Rows from block 3 of the fusion encoder of a small model that answers yes/no questions on an image's attributes, named by matrix and row number. Rows with one number within an expert belong to one neuron, the router's apart. Each number is 128 + 32 x the weight over its row's rms, rounded and kept within 0 to 255. All counts start at 0. Numbers have three digits each. After the name is the row's rms in percent of the matrix's.
After each expert's rows are labels from the 100 texts, of 14976, where the router gives the expert most weight on average: "tokens" is the input token at the peak. Only what is clearly more common there than usual is listed. The data: made-up waving flags. In brackets: how many of the 100.
# router: slot weights (fusion_encoder.blocks.3.mlp.router.weight, 16x128, trained with AdamW), inputs 0-127
# up: expert up (fusion_encoder.blocks.3.mlp.up, 8x128x128), inputs 0-127
# down: expert down (fusion_encoder.blocks.3.mlp.down, 8x128x128, transposed), outputs 0-127

# expert 5
router.10 069:146106119150133096113134135151085140054144153093187144093056131071118107079143104143138187150117158118103097200151070120136124091079114122123129120113149077134145172127060156097104177161166143124150150125203095082085072116170118129195104099091150125112126095143093121114108127143141110107131126121140154195163155115101134145132075087148144146133083145075076137084117147053174102113155
router.11 076:144114150160152115121076155184100103100146093063128213128097093158092147116132139095104089126191176153097141144124136123068116073045109140104140113184082116133185143150091109131129082094181108118112138140148137142151182126199133142127069127170171092145103113180096137140136078190121126113143120126135135188146117145135111130166182171194128146122098151133126155086143141124096143062094
up.4 181:127147128131140102161097165165101085108143127137130169117102110124058134154168202097119085051077155114178118111202106122129116088167124121183198123148117111164091151064138143073154173151111105095194122135164128153113105194087130076129131176130139150107095148173116136048105136168169124120141154106065118167143094134125146122089155112108143092121143187103166167123142114154102093106140
down.4 132:160139150121118162054099146144148125155123164095152139169149115184118153109118083086127161114176111194120141122112148075139143118079106104110083155102121115082146095122149146155111165136198101195150153167072043126140152109147106107083118102134133131186074084122149116117076138105121147144193113156151122147099117107087092104173135147184184091137171076189074165127088159126148120091109
up.5 021:095172180137129086125157077142146160100097135141145108163117106119156160174121108114136145110117088134115147114168124091167108201167131085142175118185113122141075094165170150132174039172112129155096173119138115156123156074153170144065142058106126136112169103048110109131113127132102110147160164105145094104172125189120133095145137122136146067104152121153127133069100046139158183125093
down.5 027:133073083124173159114159202141114118150107133150083149157141162088097134107100156145099122128140159125137127124090136136105117103116185128169070133107211102095151126143089110145119141156127128093115125132167143080106152122096035169173166175059133143077129122162130153105157095138154153083119076158120158188095148094162141132114079134143125228124107072084116150136140187106113071117137
tokens: "upright cross" (20); "saltire" (19); "many stripes" (18); "offset cross" (8)

# expert 7
router.14 083:122143089101133156142163170098160112190137131102076120099133074098113142140154158132139160134094115132077114140120156155132174225178160079122088142121141129124123107197115131134172093125200108081120074134092110138145106125123143122090168130158132065088175140126109128131179141122109107123115176131178088047096152147195121161113195099149094167109128161103130127180162113110076178170102
router.15 091:139158157074162133085091145147127087117096101134149162092110070096120135076155089111092186188164108136101065178080132107126133104113190117115117165112100156137113106171135161083120103130142183129117112194095128125176113089105192168194196093131161099139169117111137132151133064133142113121137165115133061104160148120143154134103145188116125183091181147171135108120109144066157163150147
up.2 090:137100128096098184137154221145081060115129089135169092123154101092085111099062131112112171153147115114137079152098152094103052155095146129130201133139104150157145113079160107124126081053140173130102174079125145105088127126142117108197103134139163069141155126179122137125112115124126088136077163186160210159140119093095146145155108171148126106167119133124160123147162119138135172122111
down.2 082:135104100120160064104145090142102152128107162115161173162065124158116114140132088146100138130103147116105084107120146100129205120180119167129100106174111085111069159148046136094138154133132133105177084162136182096201133139093161077130144149097164115160147141060121185114181115101117145127185117118120096074152159201159152105125160137090112160118140102162080083167092098116142080154158
up.3 134:179047118183139105111130169106112103129189098146080138067150126091182148131152146135161130136106122117110166114122080095078186151171129106081078111052120162145186171157091183148158120093132118083097100147107109164120193150138077068133192171108134091152125123162113079092148164100130093127147135170161158115096115126154164129160118140118131129100133096130077140148161121131068149093169
down.3 135:064208164119113134104191136137146171102067098117202160187105074190109112152170140098119087099139152173163119114136146108174118124142116171123138086162102071132131087137150119117127156111161096163114118187150134111148105093112122144071054120146112162125096108117125189127100097138090147136054135071128142082132114155150118119114147115108156054169124139169164121107091122157196130143142
tokens: "grey" (100)

# expert 6
router.12 097:140117093198120126134191096125114093172154136124074133138154124154133102128059105150162159149099116105096081085094177140125122193115142150157050124082139130088125130197113156160170091145105071118124132106155196183095110126071075102144153155147083123075103157129071133120227155108140134128130126159122118122175112088144129142145141135105073128135126164148159083128171130143062136119095
router.13 113:178121160071169135132104152125160135065111123128141141169067119106161105094180139094134090153195148107099099156128088164086152072103099082102190072169074126168101156124155117147096093125100192129092142158133120100151125146122091147120193068072110124157114177112158142087091090129138113100178150096162127153089140100131148150092093157159181163163147117109077139123069180111143125107112
up.4 164:166139103160129140075174131118151108113197106118118155128099140122132102143075162173082123130086124126134223113103139125109166181113134153097090108084170134109204105121068093128143148101160092130161101128113107145106158078198126071119132182158177113124098101134104157117177138135124165078043095165119098062125119171136144127173100144086132145131068127169112182130109097112130157175133
down.4 119:095108044131105102142071120176087183160045091102194195145147091157117146159155105140128146135178100127073127106081137116172132078128129173145096123108113089136151138137171139139171117116125095074098181154153137171154152138082153139117100111116151125162161072142128150146114147143103087147132137089145159177167074104114117141103170155114089131129191143138131078123192064115064117135116
up.5 122:145134134141183174133110183151130073134125072098164168104103080077095108130156135145110152123140179127077122080071184181116145122159123119085208139133114117125114149101112153128156136103145136135106126167086137133135099072180084084123094142121119080076091082116087153113146116159193066131185133145210099150145107162089127148119087096101091188151168197114153147098135132151140141117132
down.5 132:145160082135143108097121132099100191084114155114162104142174139084120164106045137118118125122126034156142139183139062150157115059126120160129123106143156168129160112118192131145090129139134150108095139119182114121056083151101098154149144131148123160149133163110160154090117124113122143202143094118046136155138154108075121190146156185150167085129091090119097119199179113100111118125130
tokens: "diagonal split" (19); "three vertical bands" (16); "triangle at the hoist" (12); "two horizontal bands" (11)

# expert 2
router.4 113:092129139126145113130152096175078111142198171171129124127101139158159095110124098168069081165082102133149110101172155113171176082115060180075131086105184109182128137096170126096078159130100143193155164168091150113124090125182086106186119093136095150103157182077151108123126101125141179178141084170089106128104198139106078140109127101144153144155119126075117151131133146137105146130121
router.5 111:069151164125114122125195124151102056070148145145156104104084143107154127103132076140118107092086090109168141092139069138140114084134066079122108126102138144167098136093162108169140131055109169161192117143140172167058075133117093087145167106131135132094179201087203098162108123100120143151136139098163116140104145141150131168091174152095109134109091105104132161109166156117139129104189
up.2 106:113138086152160190168136133124147125113148138128129079105130133139172090087172120103098111150135169098147142106177134102103109097125087137179149148139117153100084160075141180148123195207103140063135140099075136147103165141199076131079178096158068135130152138148067097099074139161124112145181180068123107101145114082146156148127127133112104162149139130106156049134179138116123171075142
down.2 107:170148092103110130139198159197095153153117112086139154146092145158075125166085099153141107097045128205132110169058118105142139104124127128114108122115127132161166131129159184101121131031132089147149152167160074162187101072121100093164087137100167170091076105115109145139136134104181125177112111132122143198149132138079100119142170090118165076130148138158132152127131115088133089137130
up.3 043:111095131069186169152126154105103165134148102129118102103154069138145157152125114099157140136180148152150163150162114130020136175159133142091143169111151171126126110119056103108114085169087127171101147052121151120123128106125116110128101166176116171204131133161069099123134136091128144111175133122153146142045093140125129169065139107071167137127083160095186067108122111133121115128166
down.3 057:121177097125049055110118090187144089104106148088111111114108184129111109125133144145097142133048170138128161162102138088235106060094112111154154133146081106144111128140171149160105154123151180126165106194145162136064107135172119134159134100117146112084126099085041132157122081152114116140126103142100140160193167096109162110127116129166126138180133096124116134132139155169164112143152
tokens: "two horizontal bands" (21); "three horizontal bands" (15); "offset cross" (13); "triangle at the hoist" (11)

# expert 3
router.6 088:101112161159101188154097158092122171165106096066168123145130147154137146123137133076117120122151163120111095157201163165170123166183149098163129161157158127047130105088131181072175162175116111144167092111077116116103121099132195163115065128136130100138137093147067197165143132092108160101078111093159106112140104135098073153112085097155139121130093134186144104081126137175166134151127
router.7 085:091109082134079096101142129148099152114085111144128117154162163086076092115094120181118189119087113157104135111177170134146133089109122138149072128067155098083137104115195064174151115163161175169159146127209123155108086193142070137130112155087182165120134117133168127140097120137102155102068097141112105127152134183206131126139125153153140111111134155111139085186173089117078147125102
up.4 056:158143089110124094136117151143232138121049097109111136158127087109107102115134093145160125149155151161073127132161121131102160110137148083107127108103160149058137105242097168129143114142161096109161122162191123125107200113144082126097098109093134147087169089074145120103113097155112126141123077113179111128160152140102190156144140139174117145127154126125053086093160177144101134155084
down.4 070:107145144154151183088190109118092085143184139162141097121108172176148168118113157092124105144083135158139185116078136143148079159068133175131094138074128145126177126062128115168105126123087131193102117108059178175103115153111081153179166127100142095113072132188081075126166142094137133120090165149113103164079060137139131099140127103116125112147153150194133166137154127108125123080162
up.5 136:108073093091124092098056159148161170139123106111203125131140151135108133135124170155135135118145150079082205111138071064115126115128136124061154114122124121105159148131163151134172137091149098167094141124157115120140141090178170184160039127123122151109113115160145197132084160108118116110103116104128102146158129179109156096090064134070134048182089132151148142149138105169120154183155
down.5 127:152171123158108110051168151123095112148119113128078123216075101169104117159131083123070121154112121136151100123107154110113174118066099140141127125098137088100180148153123135217155140155146061139153139187130170148126081107105105089117140102177183151172078116121109106172133096085130160122119106148093164155177146118127112102141188146120167119117155136157140146116141151097151038069087
tokens: "three vertical bands" (81); "diagonal band" (19)

# expert 1
router.2 081:130131093095142115169106164064134137147105155156103146134116134169143151111129148135108125091082162132088113112100158118086174130075193109116140108133087126186136106166205150110154090088139146209199098157114125155072081110148085108145188107143114106107100111123143129197121091078158126159081176124086102152081111137093155056125085142136069164137134109156148151090090168139150120070125
router.3 158:114090106126110150093086123132116135160085075144183146143179082086047124148096170108102151116163113128102131118125172165110090201138136175110055149134161084141107163098143150096124166202148179124106179111154120082151159166144125149158109178111137131122139144113086083076125135136150098098169115085104092081150075168146096080210099124138133162158162143136083119164116132168109111163108
up.4 132:141135152124134097154155074141068139102062148110159130122127150097140146152134145160151148160118094154090162117090131085093131167106128119163159148102130109126060176116148146193137093107138094111153143086122030119118084161111097126117173087189100118125169151121133113153081128150118102206112114104106111137142148137103113123105143189070177183177131114145144216091181136063164125075107
down.4 125:189100114123132177117132088133160160088182139128123115127136126127130142143124125039158075118141146133154175113182094179148150148146186097114035129116149152154093136105088132153093129159181148123134095102122138064096142140143129145133124111081100135132097104133094109128081126168111110060160152167121152121138127093131115077130132123215120066101180108157108054193129139216153110144115
up.5 057:091171114128185119168094129113083116105118160141159085152137159120176158142146152061138114099151148150108116172190102081103098129189142114115099080113142115112122069177090114159121154180127161083084123138155111093182135101076122175141111153134107150121110149143159116175159115130109114125129157165094113098194154154154126134141110092078113075103201111094182057157146030117125130168127
down.5 057:122091116111101112084134143103158172192105150115104196151125102127143165098100078189150111126144100110097139138082143151074152134092087140121128135143051132169144151092098131083170139058131100149156087114187162110081110177153171064117148096076168137154126143138069119149092161101155108096107103100187151144084115156134149145123154121216148158140143138161100173170157165092087128091138
tokens: "flower" (26); "rhombus" (15); "star" (15); "gear" (15)

# expert 0
router.0 099:153117048106178121100158121196109138148128135092079174140101057141122111134151149128146113123106146156094117181152184121108175149102121142154171060149094136135104163148078138146122097150142095133131083151156160138144150127101110146108171094141197060146057142143090161147122141103106081058121117160141176171126102106140097160085176128183095097175131123131124083172134113071149184143087
router.1 094:098154051120105110120171142185076078156160076089113152119155079116088102123103075142128125103094138215094131102102174092139126092195100139160093122070143094117148130121150102166144086178105131103144131094150112177165127119091166073137157131124180099072130104127138168087154115101150083105129131127131142102160146185152085159124214114112109094150115127152182126147141140065113140175144
up.2 100:149092086082182117109064121142065122135115116125087188135094090153120110153113113088087136115127071139135163122189190130113159110134166108138139105156117112168135146132135155119052175153140155142154118146146099170121170147122104141145192080171141158134145175090111145110186118100098098108165108146103173109079105145147136105234138095164062139136139103075098095143124085158089178149095
down.2 110:106127113121128155136169138163148128130100165119189115106168154115171152126122163100150134107134175132142059169102085173117099149129190148138166158154088134128184140167151146153102134092103100107118110101093121036172120106145109131100097172068137126081121029157168097103177085083166153098100173110136063198138094120130106086100148166181124092107154094131115144123182114115111116109166
up.3 112:160053148132162087089096200107079148127092108143121113161117133093082127134120144101141106107163155064088150155154183144133047114151160115118159088148156165143150113099093141169113120154112169094126080087121200103139126082163142120168142124079133099122118091187139143154096156129151085092084113161114118134124093202109161104079164113124181159136100151125121111213151108118145170188110
down.3 112:118126140142154103126112093119113153155095140086073132100096136145140108161135106177147121106132174184089082105175123115149164076106131136195176104114113094146077174161110155073145146150174100129186179133149146091170114089080130116091126092154113085139122157112156151179120107136118157139144183131137134182169141042154107093118129125151062024136159196112098114116136078124133089095136
tokens: "pink" (27); "red" (27); "yellow" (22); "blue" (11)

# expert 4
router.8 089:123125185129139138179123112104083168088139162126132106142088123086184107116144170123149120150128110149165141188128093129128188147120140134095120073164155129200151140081090090151148101146118120114117085141157125079133168075162107107120137103169117150185111159154127107186121077068112174086115173120121052131094115146148104139148154173174208165147062082097114171153127111076171107170111
router.9 120:117056192156107125141098190089123178173105184150110066103128148113194134107165170158187138140133111103140098146129073095084107104158120119092150141151138123125142089085111111119097176160130166097117134117124098120182111091106150192187065138125109177118121125178167116120080191114077108145103115144087105155181181131082149107070113090111108127163082090142115108113160105129116131165155
up.2 057:186102146143133054116173075187195105108144117164093166136149147105196109188130118120176108110162089104109080094122138101184137134076123099186125154105142181108151124095096102158122132167110117133098106151131121173124076123130118143132085115078132049121165107132117143156195134127113164145165133111123131147121186095078124127127129101143178115133160071082207183134099108079099103143116
down.2 081:072136071145144176103157109110153213108141113117121153114155102121093081112125151132139107145083120150156154151186074150115100150151163070104089135113144118138113149182073125144177115193086104114151123121137194124117162165118181162073186193105089117168096132111059088172139106135082093117100172159142086120144089093126116172092151104156077112145132163106131183128154087117175125131106
up.3 056:106154122086089144113165117157111125110118186074162115103184115161151188140130107126135102200151109132169114136124149135161173163072140141118145110150189115183161101130121136119109132118149119129095080003112176183125137173140109128099076103172127088110082185156164067157186115157123100123118089120142126096087151144116126071165105133155169102073076105136155117142097125117084110112118
down.3 075:126105113164105133117136132099114157162151099095130083116200153105087097134163150167069155139153123161104091127230122135150061165123192092176075190113135165115111147130131139101144115140159133167123111129125040110103119097070063143108161109075074147166132127137099125108114136127132088140092134117185130123156148143114122177134177136123126133073188116099180138106102196173151091115103
tokens: "white" (25); "brown" (24); "orange" (12); "crescent" (12)